{"train_examples": 295000, "horizontal_flip": false, "stem": "deep", "loss": "cross_entropy", "optimizer": "muon", "muon_scale": "match_rms_adamw", "momentum": 0.98, "adamw_lr_other_params": 0.0015, "steps": 19200, "lr_schedule": "cosine_restarts", "warmup_steps": 960}
Rows from block 7, named by matrix and row number. Rows with one number belong to one channel. Each number is 128 + 32 x the weight over the matrix's rms, rounded and kept within 0 to 255. All counts start at 0. Numbers have three digits each.
# convs0: first 3x3 conv (model.blocks.7.convs.0.weight, 256x256x3x3), inputs 65-77, a 3x3 kernel for each
# convs1: second 3x3 conv (model.blocks.7.convs.1.weight, 256x256x3x3, transposed), outputs 65-77, a 3x3 kernel for each
convs0.50:056145164090121154091107211140115160193112172155180121195166089127177112128120112150088152121150123154134082165128079103104061100109065170128168134157127088102065142171124100185085134176181119125150149148133083079110095127174055127144111166123147141214203100193072075185114100116084155135152176148158106167146059169077072157059153119085104066114047105
convs1.50:143187170093123080081103087069112113156088177194098117126122087097206207112150170114115163090133078104114083135114177151132102103107074127067063078078087047103102096135155116103118099169111141097139077132085148078119097163134089138131127151143123133144091100150082033105146128168080108152065170126139052073124102086136102145152181125145139139108078110
convs0.51:122149148162170119129178103135101126141117135134137110118079143084070102058078114072169197123126063168108141106089132128136122108058125170159124134140123111171165091115177129139124172148132125110122105086118131112110174124091190114114142121148151130157088110149129224149098095065107107093133145113155146104153121124128100190163117129136132101157124126
convs1.51:118085112168146111104142142110100134168098074138058068126148180148099138175157172149116082102095140140127077104119199119094148100077106131199136171181115106096167156119170134131117135128151127106109106114096118082155121081099112029155155052132139161123174169117109156143159120121138186146135148112157133142136121163153184142181082092137098147067093152
convs0.52:138131129116165130119114101156131097100110103196139093165126156102111184063090089119128117148128116155107198123148074109093089169116125110093077125148149089114156074142169066108167145120112111161132101081121099143091153153155179106134128120068091103137154126124092144140153102117126120116116140113061107148080138149109083119184094088148105103106114149
convs1.52:154102156140078145182115129199148143143144117133163143157148157105096121119126090140201127128175141124146170125141169092119170106124104136150144196169110092118126099147113127108109152126153156120106101098110149155115095112108081088133102155131153159133121166162098180101064154127106125112118132150124107099117084108082112128113081136116111124124105126
convs0.53:120134131202151153133140111124136145148122154089115119112104145202149116065098078152093106116156193082121125141121129105099129114115125085082086060088100114119073161077136054101127087070073164158090153187159115114111141156139147143082141121078147095115112087148151184190093128129133143085166134150138096132100077139140133132101150103148228118076084082
convs1.53:123132099124150132101160160109073091123104121119118088156170142143167142144180209091089125075152153142127091196167205182156135141145143158117057159108138169196175115110074092104069195110091099141106149137113069131133135140160087118141140171122136100155170133088146103124189205130189217156115067114133128156139222174191177143125158184043129141128158123
convs0.54:106106116166092139081099138116103118112173111095113133138117175124091127079115135080107096166113101174161096084044142106144123106160111095135133075066118081103122134153110143116091149131187146094133159102182131089124064138128171130137137161111125133097137112121094109118095117153122112153195128178119113156128128118132135112113108141104091124134113112
convs1.54:121119139163178202132152162141121127165150132169123123106128139140146078186145077165133183089124162123163127157111122125094150131095048127137139170104094118091127128135120202183138145137110110120080150088114123126120116150121111155170131152136152147121125147134112104112133113100070062087120115114160146119154158099160128127146139179130152056151126117
convs0.55:083068089155095034202105110149137104099116100159165218117169156130090122199106150161091055102134099096140115107182137106100096148103139074120111154121114126111126136150133145150075078092133150129116090104075085075139147142082110144097164178141046075125126114146131105128119154171113102117115172145070069108156131085120126052114152129035109165107117145
convs1.55:107104109046049099113108071141145133131092136158162155081142129161114095144120060108158179119163151134146097102158139111096168129099129111122113115166138175164141130129098129169166133168151126143132101093065123146124111121115169169136104143114113113122123135122142133140118105143133090116117115112129173154117101109083121125145146142101090118108129145
convs0.56:103120138202162132152137123122112167132167172154148144085164223112175213148098142118129123164185087084052118255158166124141085148111072144113168152080201154107149173161071211126131158129103080079101101142144135198185106113124112120119164139141103146108090042091087104134144119163146108136122123152172148122179173115159122074105086120079086150080110111
convs1.56:121135175191163150114149159101152134146098130112094163134114163131131136142051103117129134094107106111082101126142122117135132116163165129133135080165155090144179153101223104131116112089147197108187209144191124135169127134112083042123116058052168147098132173186097159100180151115161102154139127150098100141098125175185136121156135086167142094141122122
convs0.57:185096110202177141170122127098123098133178090130096136137149155103162138101040076096113152109120101081153120093133076116129113148142119118139166095127176171141123172124164147149110160141123098084135099090171152105157066147109054147136132043088051119156147102104145069053157116121130136177131090151115081207127114195154222108110114112127102126160158213
convs1.57:115100143104121124142153111139131123101157094158151104130125122172119116129102091163157137111112143064050138122118103170143069165105061186165109189100151171084120141249188087158145073137128111121124118124114107076126143107060139085121138178158128142179133230159112146102166128170178155157131154088156164078156156162147137135133096102120128165070107194
convs0.58:118155082122167155122184123122134122196103094136127080133082148163162121125183130113118104116120126104103124128129170131185123138107065113131160137126214131105121195129140133118087112130108144132111107148162114089083121119144131086076122110128097128153069132125098116106145157157158141166131144166173143081160160153113128091120145098102173115122135193
convs1.58:157114136148134121144127082179102130124130145142182145136135133106148186107091172144119082116135061101138091109078140094144079104117122149143120124085028092076151186163166120107050055058115119112096130157120119168154163110085129113103110091077118089149155151157123136142094124118125121104089087088137126117122084058197146050125130140130112177109136202
convs0.59:185165167095102095124086109094070117110125120111138132106117126115139126115120116071136149118079111130127047158139178114131121074168090122151182151149143124101145195143127105111095161143139135139136148176118199119099117087154079156106076080088087159145087150099087095113183148118127117113115127116086160186043093151136126124118138102082096137123103102
convs1.59:173116114098100141091087162096129123127121165100110142101086146105154066118130132149169138175135168168182115209090117139088097136079127101077102112147155096120160111113097142159153113121131068130158180101116138138118149112112114114146153159203065170128114114158121131091104109114098138144131123175110081127067085104096093102152106056124115121140125135
convs0.60:139114101153167170096182193141133129138132136214128142110073129116116100122140112119087184127129118096077094151128114118109122121161093128183116165122096112110103136151128190180111157180132119152166115092178084082136160126122092110099103075082142114105154118068106096068109046100150115111142152127057084141091113176102127166134199172151178185107143146
convs1.60:155077111176109116178092130124198143094148115106101183123117097095118108075152121146143147102139103126133117125081128098082098100146141107132163135137145108131146057077156176104147123057072185105119155175074124123119084107156091135146130097158173149138117115134037074093121121145136146140128089130145137088078125089126127109145147081125160134133165129
convs0.61:158067116146076029108129107103117095136171108145130149137088102174163158195157097115135086100108138103081125072170123072145142113177136104100127143089155132136137137134099117137130103091151130135133101143189108156148108096055078134147142145097138076090077106104144145097153150147113127135147120133149148186174131108114160082099138125082131085101046049
convs1.61:110174181131208119146130066096086160141146183148189126166123122112117168157134152050147138098114147133126171110077140109130120061064126158140107095122160180159179114117117164164116126123128135089132138111155127167206126088099085108106128179176146139155110151151130141135098134074200138117182129077140210122151164149139191123100127207148107169163129131
convs0.62:125108103184155116169095123116097079112087139022058139171189111128130126114111118190228138120073094153024091100132142086103128075117144173144097120101182144178169114152095139104163110173183172104148104106164158138142136161100134148097111184143163117114166129138138142200117118115139128076139158097102132137073093141110156208137155165119133157152176113
convs1.62:133125144136125181092156126089104145087093152083103152171143111110167143162129070093125137170161190134122089171100123182130136142130170105043022119101101138150095024112106180124070151138097167162125217104078147139119103113155129076114141131136099105077135141131120134110074125122107135144132161122154081104076064074161118168115121176159137127180140129
convs0.63:119179122142103119108095154150170122115136112107148158083064073086143107136168147118122160151156206188240118132130116139099134133143147162150139195139214141145163139162128072093137090088161165165171170096128140086194093122151187129202109079140180099140122085131140122056097135120116150134101115136169178158231127126153095093115110123122084190121164184
convs1.63:124103091105071141092119126113058107117096124144103141126143105130153133138099147139143134143132124150140143114074104099144103138143173120121104179144120150145144123125107105106089175193136169141142115125087139140152126100155103098146084100124080135133114108121139129176116113141101158137086109113090097106148175114103129088122125137159067125094086099
convs0.64:122071144198067132192069088103134088094141167087078146179084101170028038198140081143112129111129127126079125076133114076154120075092072132119136134157097118122144132137139118115149144110082144177155104235173128160097105105102089167158112160172149162200121169182119094171115108129120154066131154103131182116140112178126157153070106142088102091119130134
convs1.64:067148120109159142085100122171107110161152137175071091161114091121113105103097147105095144113116151145117113149124177124150237126125165060121187124126156157124101097134084130085037118108109123126187141156110135171154086064078136125088078130142151133110145129136187160126083079111081111122150108124098133115134200133124133147132084110139146176117097102
convs0.65:150151117118053122150090172154108126182146202120156152207166109218147071129123083153168118100145135110138210137134226128151188116147126090136106130188079114091081102136114105156075105143166111104129151167083171155172102078121112124144119144146154112138125105128140088174122111147160156129146141116165189143170173152143114182144138148107132121083102142
convs1.65:109125065135117155083089096160166116138209180106163178091153103083130106091123085136123060096121118086175119066141101102145113108084089149134107192174130181142150104138130128110126129098093125156133122219157089109132126111132105181181043128146107107093134118147140119088104132143079113112097103114160120117086132112081104123173198190117110124109075093
convs0.66:131153169144077155079150134117160085116083126090101061107123110062125094077133164122104091106173157131203133110145137042113171111103150113128085138160130166128054167174100119115080075093097152113098123090088183125173073100091079152082133120089147155202165090107119162128065142158158154157128123128113136104112177206141097128170107117089084095155071115
convs1.66:090168110130162152153159160220233163175212149193156133138169118032139134082163180177113111182121119141155154080075103130108084132099052155150167126130125154180153133141090088159151112118156139098090133122122131149108143106105141154162158138145097172102112112104115135084094110110156170137097151086074016067135104137107099126148134130197197169193184147
convs0.67:157079148157085057158122087133132141167159177133142124153118148068113088063102154113201136100115082090160145140131132141144148155177086053075091146165118150187171151116076145125122182176154140140134085098100138206174108080146116125090123044014166208129143121113118169123138140079096172148118095121183141127151121182122103077133137166170169202112131114
convs1.67:158106120115170124104117108149171115119155108088103108158075146074102176086152179104119074122144152124130187092119036103118078204164107117149149180172153156122120163110091096140120160127101148169108107129080078063102104120144118149154156172160150174111064062096141119154128148093137156145069101119114178127118079118132090139071095136157137131110120103
convs0.68:128151165115118146093089059153079106146098028141143097075076151083114116130114163127078139148172150097148154122102088113120118075139128098151191105131110106111075143143149127117164086133165210136075114146086100097116125068099099088149166066100103129085165143112116086086192131138185150156153137151118131194045143226098080114175154174162111091114101171
convs1.68:140124054156119098197105128137188180089141176073068131152142203105077180142095127118085139157178114121088102126114128146119212118106152134144133116110137178160151131149158095145141159150112119106131122086174114119187241150232168099182085113194187101102158128050073178098042042064072091102139146167131144084137158119139092045140136149144114198136124185
convs0.69:152138078125122112178210121143122073108147121117143161132137192098143187030150161134153106179187105171123130150110105077175110156152104105129083096110082079133159079063042117151115143121120126095123089078130069109165157154142123146124119067076143166164119143102115157087142123121137146144096151138083203115117144153111133093153120152147159156167171145
convs1.69:122189174094150155102175118080150141080118126106108142138179178184219150151156121119117125119087084079141129172153101099127127067111200155129126142127097116085084116094133107141174114103161088105131095115108066129102124108071094134097148126118103100091108106136079122071076120110075100089075146158083119141156124110120091148106113209110066157109079123
convs0.70:129096097167123135106163141118151185115117156067122093222095182155126130127094131076216099096157103147145087104112190085063156109079107099123058134129194089110178088119095122121121147043128177185132151147181123134192088148158103129140096163158096149155142098080125073134116123131096142169144172131132165125119134079176103148104101083095106128140146128
convs1.70:081100115077100109149080122193158137121137181143163220059088086123111094136092091113120068120151061145149131109163146113086118103124152137144162156071121120111113168136129177137118155131098145111138120100115090142175206143127180125162173118076132143128146130075068137143100120102044152078159158064165181101103144147116146167115188205091072148113127133
convs0.71:105165082118184093141135149112150143069154134118113122087123179118069105153078066096108155140130136100140164090244121078193121139140145157127118149082114106155118167141233081165181120155137152139157126146190102100152122061175121095175073050104129136148131153140169179113173116106169100189153130132087149091114132118177140106134162255081138136087096114
convs1.71:138082120185141215155169157134127092137167171195152132164167153141144127080126136177155094139092104103129120087081117128155101153170127161142113191114085165116079105061122174120146144132104135130161113121166180178126125091085150113111100100095089042081121064149132168145123118128097147144101086104151133136118166106124161093138125088159156138121139170
convs0.72:178191165078083108096131147148094107245152089153166129122180086104156147101102109092124173082118110140172168118107147144129198110133205071145189101095146104074127087179151127156093153208136127113156091077150145133161122171146083140151123116182112141208178063135140053193095139108194158129205158149122173200133036099167133146132155133149180181164152174
convs1.72:120123150148129125121069045195160085117119139123110147129156131113122123126151152084135093073166123059161144163186162153146141151182147227139148158111154132145133145141086123125113079104060155116132152096172103148168112078139099070062132125036110105073145117109142078053129165125138174159155151176157125072121136054086168139136172134165186109120117077
convs0.73:148211117120134111136117096192153148068059122080090118120160100145134137083130174128115147116161140098135121171096128105104166080131142152117144142130139129152095144121091139106114118132150086092110096138072098133085077149212123115095114094086082136095087142137123168160184149129138106067098126120158092110126133181133181228120137172104129101136083117
convs1.73:078108187094104164079098135117130150079111144134131163138117111091127123097117126094151113122092128077125112149092134097109166125105164075074107115126131099056107130136137103109144131198171113150113159159128116144101123116175105089098161106116167177124157184169166147126155095129155132143117123130151174170110115094150048067066085097147147125147143089
convs0.74:068051098104084117120085099127154149197127170108069081130106162078121191105181206065079161117109105098085076157215134134185132150143079100130135121157211093112115156154100128094062137061083118142115143152148144148090130186125124140107104051076051117121064151120090149102145103125177135074160113109138123103100102117138124155168153118176158158101077126
convs1.74:135071093093071024068086035079120101102047124140052115138132114119092088151163133137111145178113124171097108155098121096096064092115135128157125067092105054118137119137103143136130118114131185161188174110117171114142091099127081083070155154170120176143088150129130154148103162121132145124099105109103132105152132132201138098123097106081150188114143205
convs0.75:107150123140152110098154098091125131137107141092119180149174127113171083103086080142103149189110081160094145064188206139133235142159157112106141125144167128158061120174200189132120148098096111146181136142194161131157140147120150129127094128080129106106154108081132147063148122133127139082094120064118149122094124070136087111065131154101079109164121132
convs1.75:177120135148116139114097120150145068130126078149121127103120117101162097115090095077113116112115131120131146153133140101084110111110156141103153166094102160102115094087111089110108184152143154140108124135097115187156113152132135169113120098132152137105148145097155168107168164116091106135096125111131098124122125114147165097098124153152149159123118111
convs0.76:229169183114099154102140160081164189122192153131153122091172128155165159183090089102160122133175144150140092106100080071128130133161099128124141137164119096178081138086118119111123127140126099106100100110129137139110149130108117090077129086125115120135116151077126121087121107090110110130115096138142112087181091125191108106083091100076070063138141180
convs1.76:063070101145105103067050085105136112147176093138115148125114184139117117115128088098129122074140158089096135117147158155152092163125167112162141135088119115116161160157117183117086123113137188168107143136126151156167196155103155135105136089099083107179105075135118076119156107100111132124085052091124132145155125116089126101107139118081089125075041134
convs0.77:158161207128168123131100084119101112106154117074149086116068129131149158150123125142136122176159073167114114087096114100136087137176156125128142082131169124091174140147085167158113123172166144162109138068134097069160095140130158119093184144145145147076107134094078079163107167184106116141106102126125142106113093089139095120125171181169179138125102099
convs1.77:117107118149138113183161113123102117170109094108186181144105092099099074115144159105095100141138089220120118135140136116120153137176142085136084126143083159136099104107110145200148108200141127095135117129135145158108108135164116145170135090121133069164114122196104108156054077119138120102143130115118138124150132132148172119111149102090127088182195148
convs0.78:171142172155154084140089128088137128130134143103090150156131092121156128135194065132154158107110152109135092133152124106145172116098110108161144133131143114135160135127139125097076126082085133124141127123126106092091116174140126142123103129132136082104091139182159089141134112145141153180164144135100088164132050052092082063120085145132094136102105080
convs1.78:098100132133106191097078114093090113078081132091130126118109099073097041088146061117141099126129096085112112179137175184127147161159163148070117078054106111148127108131123118160203117154131121076092144140106114166145102138102106117090153142166121058131179096110175173106211205109212128092158145117144098119111042134201093105105086081123083113085106172
convs0.79:111130131124084205151178195117116149126141172058136124057136135146160177137119169115086156139129172119063071122108069086111067138119106120121087165141137136111112184135088176145132149148098098087100103140084117131130102119121104148115120206135134124086095133081103105166113130149127152172150108117108114078205141131197120163095123129084124124090109137
convs1.79:171172109176137136107125129123141151078104129122118116163112102173134088158168165146108155135140116150182250218148114144159181100129130160138143154115113067154140108097147163151121149070150106123161073128130187198109129141127079091146140137074120127065091108133155154124096080058137137204146128167156137112176137154106106128159118188184116088134102120
convs0.80:151108176097086193102149149133136024113147108128146135133102090184117145191115159159158104196146132115083094069091149188129130161154125098118087151096130121108129123109124183150148122155116150165101157202137124148117128139119135103114157138106140086074115104064101124124069107131129150168168169173152065121117075102119089103136127099144149115196129132
convs1.80:146163183137186148112104070118163078133191098161145126135118121129138139107129143097097153182152167120086128123129137109128128122116075078146114081132117132111151097142094131162175072113159069090137104071120076114087153131123111110089098109128145155093094157127097189150141140131070101088157142105172194163136138144122084134104099155105120108134153143
convs0.81:092107139108113163168091120151087137170161138109127173152103147072121159144102125140248138117119117159177214206132128177113110157120136146104119198142075170127083213123095136117125121111096106099087073122235112160175185174098115040075154075102096169112102121124130137153167104082126116108111110072106073196124150160103125140149173198077095106103094090
convs1.81:077076097171155144139143104145150154111195163106115168153108149184144139134130155093116114121101111134152124112155125129139138110086065087091125148147113098129152096103083115146144088155136167163178160139135105127111101066112098074053068121111128114127081092108090138113098099096121112072082119147141117103184128166144096088133149112103081080121085088
convs0.82:089087146077091172137107157117122125161094126170121077107095127097077088028105178187168148109092176073108100113126152088100141103155103085104123113086140142119098113159162099134172131102140136184125148101135148083111144151102137153127149181116163218164095069090115073141124111145132136122160114130148178199083103106119136135185123111171160210143114188
convs1.82:129150118155172153138154132112156090074111078107153096103136182109064080153128121179143141112130114122155170140128093088139107070157089158107117145086118131104083103120127080118098146081084078111137121124103119144113079079146108094120181107158111116089091172102077166148082137116138160103110169134078104110094095124071093102104068067112141158172141140
convs0.83:151115149140131214127123129110162113149102139150147116073131163059071055117119141190134115151138147070135121111176089141109102107105093125158162162130172118071136162096127118153136117119106138095105164132106140089100119073103105137153115123146104111104159223139146164117148128183133097137115115153113115098149155106117118162115121124113165158125077066
convs1.83:166147097148147114140082111155126131149180106135133122109143159122086088149133104101156086100094138117120121153117137153135109121121121151132129177104089207162087142144136159125094159104090117118149115121176113077093115093116126096109124144165103084118137111089076159142128131154098132108115061078135194136142161153104161135181143198144148175103114128
convs0.84:073102116126135162101175131124105173105146146073097082102084109092083091075068111058123130126088109059070120182143122091079170094110161126161183115134154143099094123118129102098123067156141143106158095107149091128132129119104149140174115102143145087094157137062173149121118084117108153119096107120050158132166138139206139116107171115097143135127164110
convs1.84:168155126190167125165128101108036154108086090175113091168117139133086114125109158097086065091109130080169153110165130150139105144186186084123131113138126122087099141107191122119119105141115133091131167153121160166086166144097098077074077080052081125153093127106120144146142084100114135095129090115147122124100129115126131117109113153117093155145069147
convs0.85:136107153121137195150128143177146119145153116163100106133151175105167138102138212154164106168181141160114110123161095101127114134080150173166147117116145152067139094108180116136196171139152153179171104160147083078098113097108134086098187162117169145080126124117154151116126100180089070114093103092076140145077169114218188157117102068116131065163101079
convs1.85:115116139139086159119113147161153086148171198205180110059123113096137151124089117121139109109134129107057072118145179148128153144074141138125166166114138182178136166078120138136122121127070137131142164127128129122168129114129100119121149195158079123116072089079084099093131130121129140140088061084165186170148200144125172148165130127144137138139107107
convs0.86:114102115093128164126094170048156092116102097112125165142118139130156082110176101179095120102109137100148149150105085138110134135091157142189118131109111153098152118094118099146123091179129133169142105174153152101136080171105086158136122172087113091156182120127170148165161127127160151158086110136163142093106151118091035099138152089190155090113151084
convs1.86:103146140178172157135146183209139167179149114133159148095128104125105129120090125109161089147106098144118075129107129139135149184189196137096101110082093076056123144130111105123154136109151109116074096144149126142159167140073118115122116158086122145146075135123100088157101073091116130090087144146165130105138167117145185125134073080144072135096111135
convs0.87:116083127145196115152173075158129084124164075082098061104093138119151133135131075210136135173112119140088083066154132148125166108128119094108096100147121110101138137120124095188128140081052101079127144103134072096111139134107104073133105097138111210085133130124134140087140177147159154143092135094081147061099105088145155059147162138142127107099141159
convs1.87:090110153055064141072182148135144163102148142111119143101101141120123106145141149114100138112084093143113112132112113098125162121148162120128131122142146109108130098170182092193193141110115114149092148109102202148146144125101119101123153089104107116123097076118110103098095076129143130175163173172130110152158169147106181195117137145087096111119164206
convs0.88:104164115160147170129202164095156184138166196093120120074038055048154138057109141115094124122133075146123095134192100162144101142150099155142196153149150094149146158154125119130121090138135118122167116185146091201135105141091104096107135149104133129147102098122158165171107131185117114126104117166139124126129124140151159201100092159101104126099062065
convs1.88:036139117143110173148124142138130150155196144125151090147142168138191192112117152110183155163132132121094189143136113090131085089076076120088062162158159143217165160186209149118104148119076166107094127056069112092149123107083103131162086141193126087109141117125120183133089061123076095114085163134114187125156170148136128141107112142073091084082094150
convs0.89:118098099179165037128108119074099119182131122090149106110125091116170118153157156134121127065111101143148191119098139094148164145134117129179113164206158092114094104057138172105080151134107137105127100157180113137071126108143123069136125072144097112123119148102131198147171138129142152130127121125176134091151116048101135042067096107158171144142175162
convs1.89:144072125107099145143137164154100116144121127129088109104166183152165127126146145175237099139155142113116162091114128038149092154102104114114121146131133102108135097069143119115156131135148159152171113101091122120130150139153196102079143132116179177158181181155100169147133101106180127205099126111148149167127103110170178125179119122121083150155105164
convs0.90:093134172102154103087143046133123081119160101156140116109090118112185200101094123096137098141118127156136117082147118151133075182088123108121149117139145109097066166134146155086136156163186142150095120136119148100103109097120130126156131133178115073134119087167104086135107132176128167134080114114172138058124072120158137146099180170101070112152093093
convs1.90:123176118104157144152117120148173191144134107131120142173130151159127110155114136146116114184138122141131150097070157147124122132149122087164080126147115143145109137145125140183147187167132173136092151102089079121165209138162153137154142089105113101089057076089076154172075163146074096135129107132123074097096149105102125139164102141170167163128129131
convs0.91:135072154108170142120136157159096167150065151155134105084124148164111135068136136142138209169201115145060139139134175118123144084129147117189150101174116180141090154055133116135148073108120140145157131121162194058098121082145104122161113128196109125096129155109066072092143171115144159137121140140106109036131108098098106138170157130131117097141094163
convs1.91:148088079109129141118079099147154166112110168124163178105062062199104104198134112148101156101105176150133167110117138112133155092085123082132171152134135180156172127123130182176146107079141140090156098138136120134164152087083120092097106081074099093143124128112127078114126100152141097178081075158091105149166107143105093109170167123135096128153188157
convs0.92:030058105128086107203127154153123097132134094188151156167168179171129056130065118178137153160146177147141081147132142102087156103106121137122132121126107157196100149128127109169072115116130141192117102145132103120108110123125103162141145169128123151122188079088151119186154170133112139139105112125061079060117110065156112142107140169129100113116088154
convs1.92:115100104102139141110114117126136099094087148081139200112139133156142124109112096119147189148084109126146127082175183142118114167179154113109126146123146130152113133124115154148092076095101104071055137153078130107081153101136145122126182144124145162148091156162111122071135110136134107133183138116153152180141066124161088098165095097121095107132140150
convs0.93:098126121156127103149174142183136154155069110169147147098105175091092125114119112082122077131143113084100132171103092139128113136105108091128155128148064079121104169179197054062135153141164146084167167118128185165160153117127136162114134117091140175111091151122091161108122189131116093089182164127122178160142176057105107080131119122158075089138163121
convs1.93:074135117135156150085109097144152151119116108102100110095087101118083067143132192105196147158133139150110105124179093107106086121129068099145102167093167126124132090089095115117101120076086120101148100087128125094097174149050145084127102078133168100105229126130129156164131108099106101163123139141102147140069127187134122154105110188077097142158126078
convs0.94:077126166141120089165125120144128071185177103144176094101130136098128165147146120129092115097130097101139121103101084131163135126136123115166150104150149103134200114121148080046082119111117155146133163134143067094151102133167131129185121114131149106115133090084156122174095121084154166135124157124094160181091045090126097097171151140242161124138177149
convs1.94:168110121105081081138077095052078091103167149092157130118090085138144147157210154081104161077075130124079095169128137162097150142201138163133160087035118162122199102170101149197092070060091194153123152160163123135119115090054114076063138116091088147132159160126168157128131093081126135111163150144125139145101129129158164160130102119127063106192129117
convs0.95:074079137110147160134144153173211141155161147166181150184074145165143114068097117107126098119154130141157115088184104111105085146174118124178126177141166158132094067150182142095110129096108106117120145126086088203133134165112081166089123151142155088116114128093116120106127119152112156133129136105137110162134143125143120104097132142107121108179139083
convs1.95:140136105118108102119112084098103165134076161163077105136180147148137135137135121118091156163104113181130106137161089124142147149166094139125146162139148142102052083157116109182151094134146139128169084153147086096134095137182108164127110151119169103144158114136149094091085154080081158091113131128126128102124177162190171164135181154158140087113150179
convs0.96:098159174141138132119110181129126093126067080148066100073084050115124074123088145145183138102194151119115071127103094155122127107064125096103106084095130121103129077108112118116151123127156155107155153129137136157129101174211055104177183152104095125123102136115091094138147154126143122103133145111134183152140173140125115167128116138135128106100079073
convs1.96:166154136112129117087148127134128087077060075108133154094072107107095130127128124103108112172186087080155132090088062143130050153131069164165115132093122116101120105159131122209114131176104089126096112184162100136142188214169150154141165127133096082132098098152150119089172183140155130081175132097067103136123150206085113109146162161157187166147178145
convs0.97:072139136128145150084092088058094091067131097105080080101098071082113143153087182111153125143176099142118164112125127113086100117109080109156133127144112057123144169100155125221188098110134082105123169169158092233162153159107175141109119122206161146104116095132148112143156143136157104139167121114147148106134093115145130100129102087085132102158098130
convs1.97:139136153125140095117142095197162088152174129115089088129084135100047107105094040115145165139144140145121107117148155100142181104115177158168136143168167131117144110130131174208137174145089149108129152165147110136179128114201189213189120179211091118079108127145131100140112104124130078144190130168097111109147129104117175131097077171141108139144153143
convs0.98:131145107086077088142115125125103121134123131121152153160130091048092094159141148132110073149116130136191194099141154078134138074155163156131090162167178099136182064131102092143145109138114096171178136105196108119149158108167101146153086140165110068145100128056162167094146162157144097101113112120063103089155096112084139144153124131163156145154157167
convs1.98:118113125114179144158169156144154119119122186133128143142182149124124102121156152122178172076108125107142164084086084084125144157150155133074103166063111160091112123154122162161105146125146137091134096117156114142163112137123175172165097144157118134116111152140128125135127120183112116180185134122132073072127079153085121156171160159145107111160141138
convs0.99:140124165175151201142140151152100141126130148114081103173194119067126127132132085154217188111125117103098090086053124155097155146113106139107095146146175050114133105185179136086127141156187097116112163194126114098135097084062121135102104123090100137113193183087120106112138153159167119132156102112078095076153129135111130164116181122114097090135161176
convs1.99:122137143145152135160112101134177126082125132115124105149137117157162090240201167155131096127082094107116152162141140118116146148044119199142141172136126100127143174215176087197121101082061133074085175086169120085147155123120122090107128061092096150139133134077074181143120106168112101092165106118078081100168105169097099204145112151127118091066108092
convs0.100:058152141138228178158140166071092123070140102074167144118076106149093119106070104112101133144123191092140138117108100181121144161082108093107179121050101132170150120147107182089117110091173067088104100115125119074069112123095134118088176099112071119172110122145166129129141102099136091140136121109057131167105135176091153109130140136105099120103085065
convs1.100:146186154164152172141092149180196127115122171105151135123142180051147167172167143101095139111090151112126155161151183148141128150082164136108056088080096113172104158120099137162083184237141089087137116099135110124136168139140100083128103121140180123139115086131071085124107106130117072152125104172077117126091102155162149135119075136099097150097121121
convs0.101:240200208063097145128139169166162073166129152143109094083139148148123143117160088145100091105115131143088128150082133168148138135156093100122079146100046113145109135145079161132131095169142133138118155102109098111094134134119086095091130136087134141110116127124136077110113134136135111127130119151149132106145105132191139108157130109135134104154125100
convs1.101:153120103166127129110085087087141134094082099162109111120097091112108088174157119123147139122115106107125158108137133118169135139125111137128181132146108124108051126096104161111088160135096094150133162098118133127114084110108139091134106079163132140122170092135094123080119145139132119124122119066137135148130144172140185153163133142104127145151184125
convs0.102:149101127164101091162059118176095066152133146149185127143157142163104098078064062071171110148179076107111160125131097176119155141164120131084128128144138146113116181168123113098143108159123140149160102129117109172163111160163141100104097145122108118073135094102157172080109112110174110085183113119090081135134197133142164133134165148081102152057125157
convs1.102:157160151119179130147169139109119114153018144127075153111060086129103125117194124050080099094110117192161125149154137116088141091080095152094141140163152142164179166096084090135128150168157170141102158162140144107104142132139079073111070098092088153129078087098128124090100098120148097082161100091116121169139135168177155162108115124156174111135167171
convs0.103:102111125129133081098116116174089047155137117095062120112133169122055121149105130054135134147205162053079129173115169113122156108093162153116134080094181127128078136118153155093086098105116120116165111079139065083176154130114089111127111116136115102113102101187162090107131143190090095123142160152181143111170111142108140126139171110103129162095190170
convs1.103:202154112175091103111137098143128182111127122129125117127092147105148099121108106140135096132170178116132118099088132138130136047077132151086099207144104155133110165176162150158171087146142099105115069126132086099164095116122211161139102145199156111089154108135139124170130121135120123118113187190128123082158074066043107139106102102105132155131176174
convs0.104:136110112123060155112059097102110101102118099107121125101110122114142121163158065114164106101156190107120216116117125132129116119140126102172141090091096114131119140070108123081111223130111072139114064100052191141099115074083124115068081097103120154130097072137098109151092086139122114132141112136106179091120112167114078143100144114190146100120095087
convs1.104:149143099107080099156123169137123179170153089129144104139098105101113079104152126193099112180125098156135085093129177101132190091149171117139166098197139140153072098121077105137095069102169088173155091135161114106121125075094111132107120124146142164160136151145125076108107114145089105137111127118118224152177223174145105117146111122140084144152090115
convs0.105:083118124105129141122134119135181111129209142180102104122159203036135159097083136161119134124096102094097119085082059113105083158174160106140085111133087178120107069116122120077120102133161166141121108156119162124091138166146146191143124159147119124138126202152128157102135145135105147123099146095063190210118198140138150175135110129110130117124140090
convs1.105:140158139087141149091115148118127145144087108173101114152142110177135126156106162148135142157176152145136169157154141179146163150053149122116106162143130168185178135148140150133112143133091116109136149122126141158129134171152172113152101121141117113112109115077103131106144155151147133150129139175115133099136172127111107123112168137081087093114140088
convs0.106:156091162052081131068144164133158131117212120135210165061073084130121103121135131129128128102093085137115145097104074093164078112163081107097159168111109154174111174157185123082118126187207112145100112159163095099125141059110130102108157098128141180112126141100159085073098096098108160124103160129146121137071091112075161132104104136154148168162183232
convs1.106:148132102180140092109141155189113092124137133081137114150110092122159133133182177192110105104105114132090169086175170101149155131101125184119150161123128111103106126060097069114123094094128090121158116117175136082141166180122111124139170141086100078163157125134121131127079109044084118076121121079068074111141182124149148128084110106149154149131086088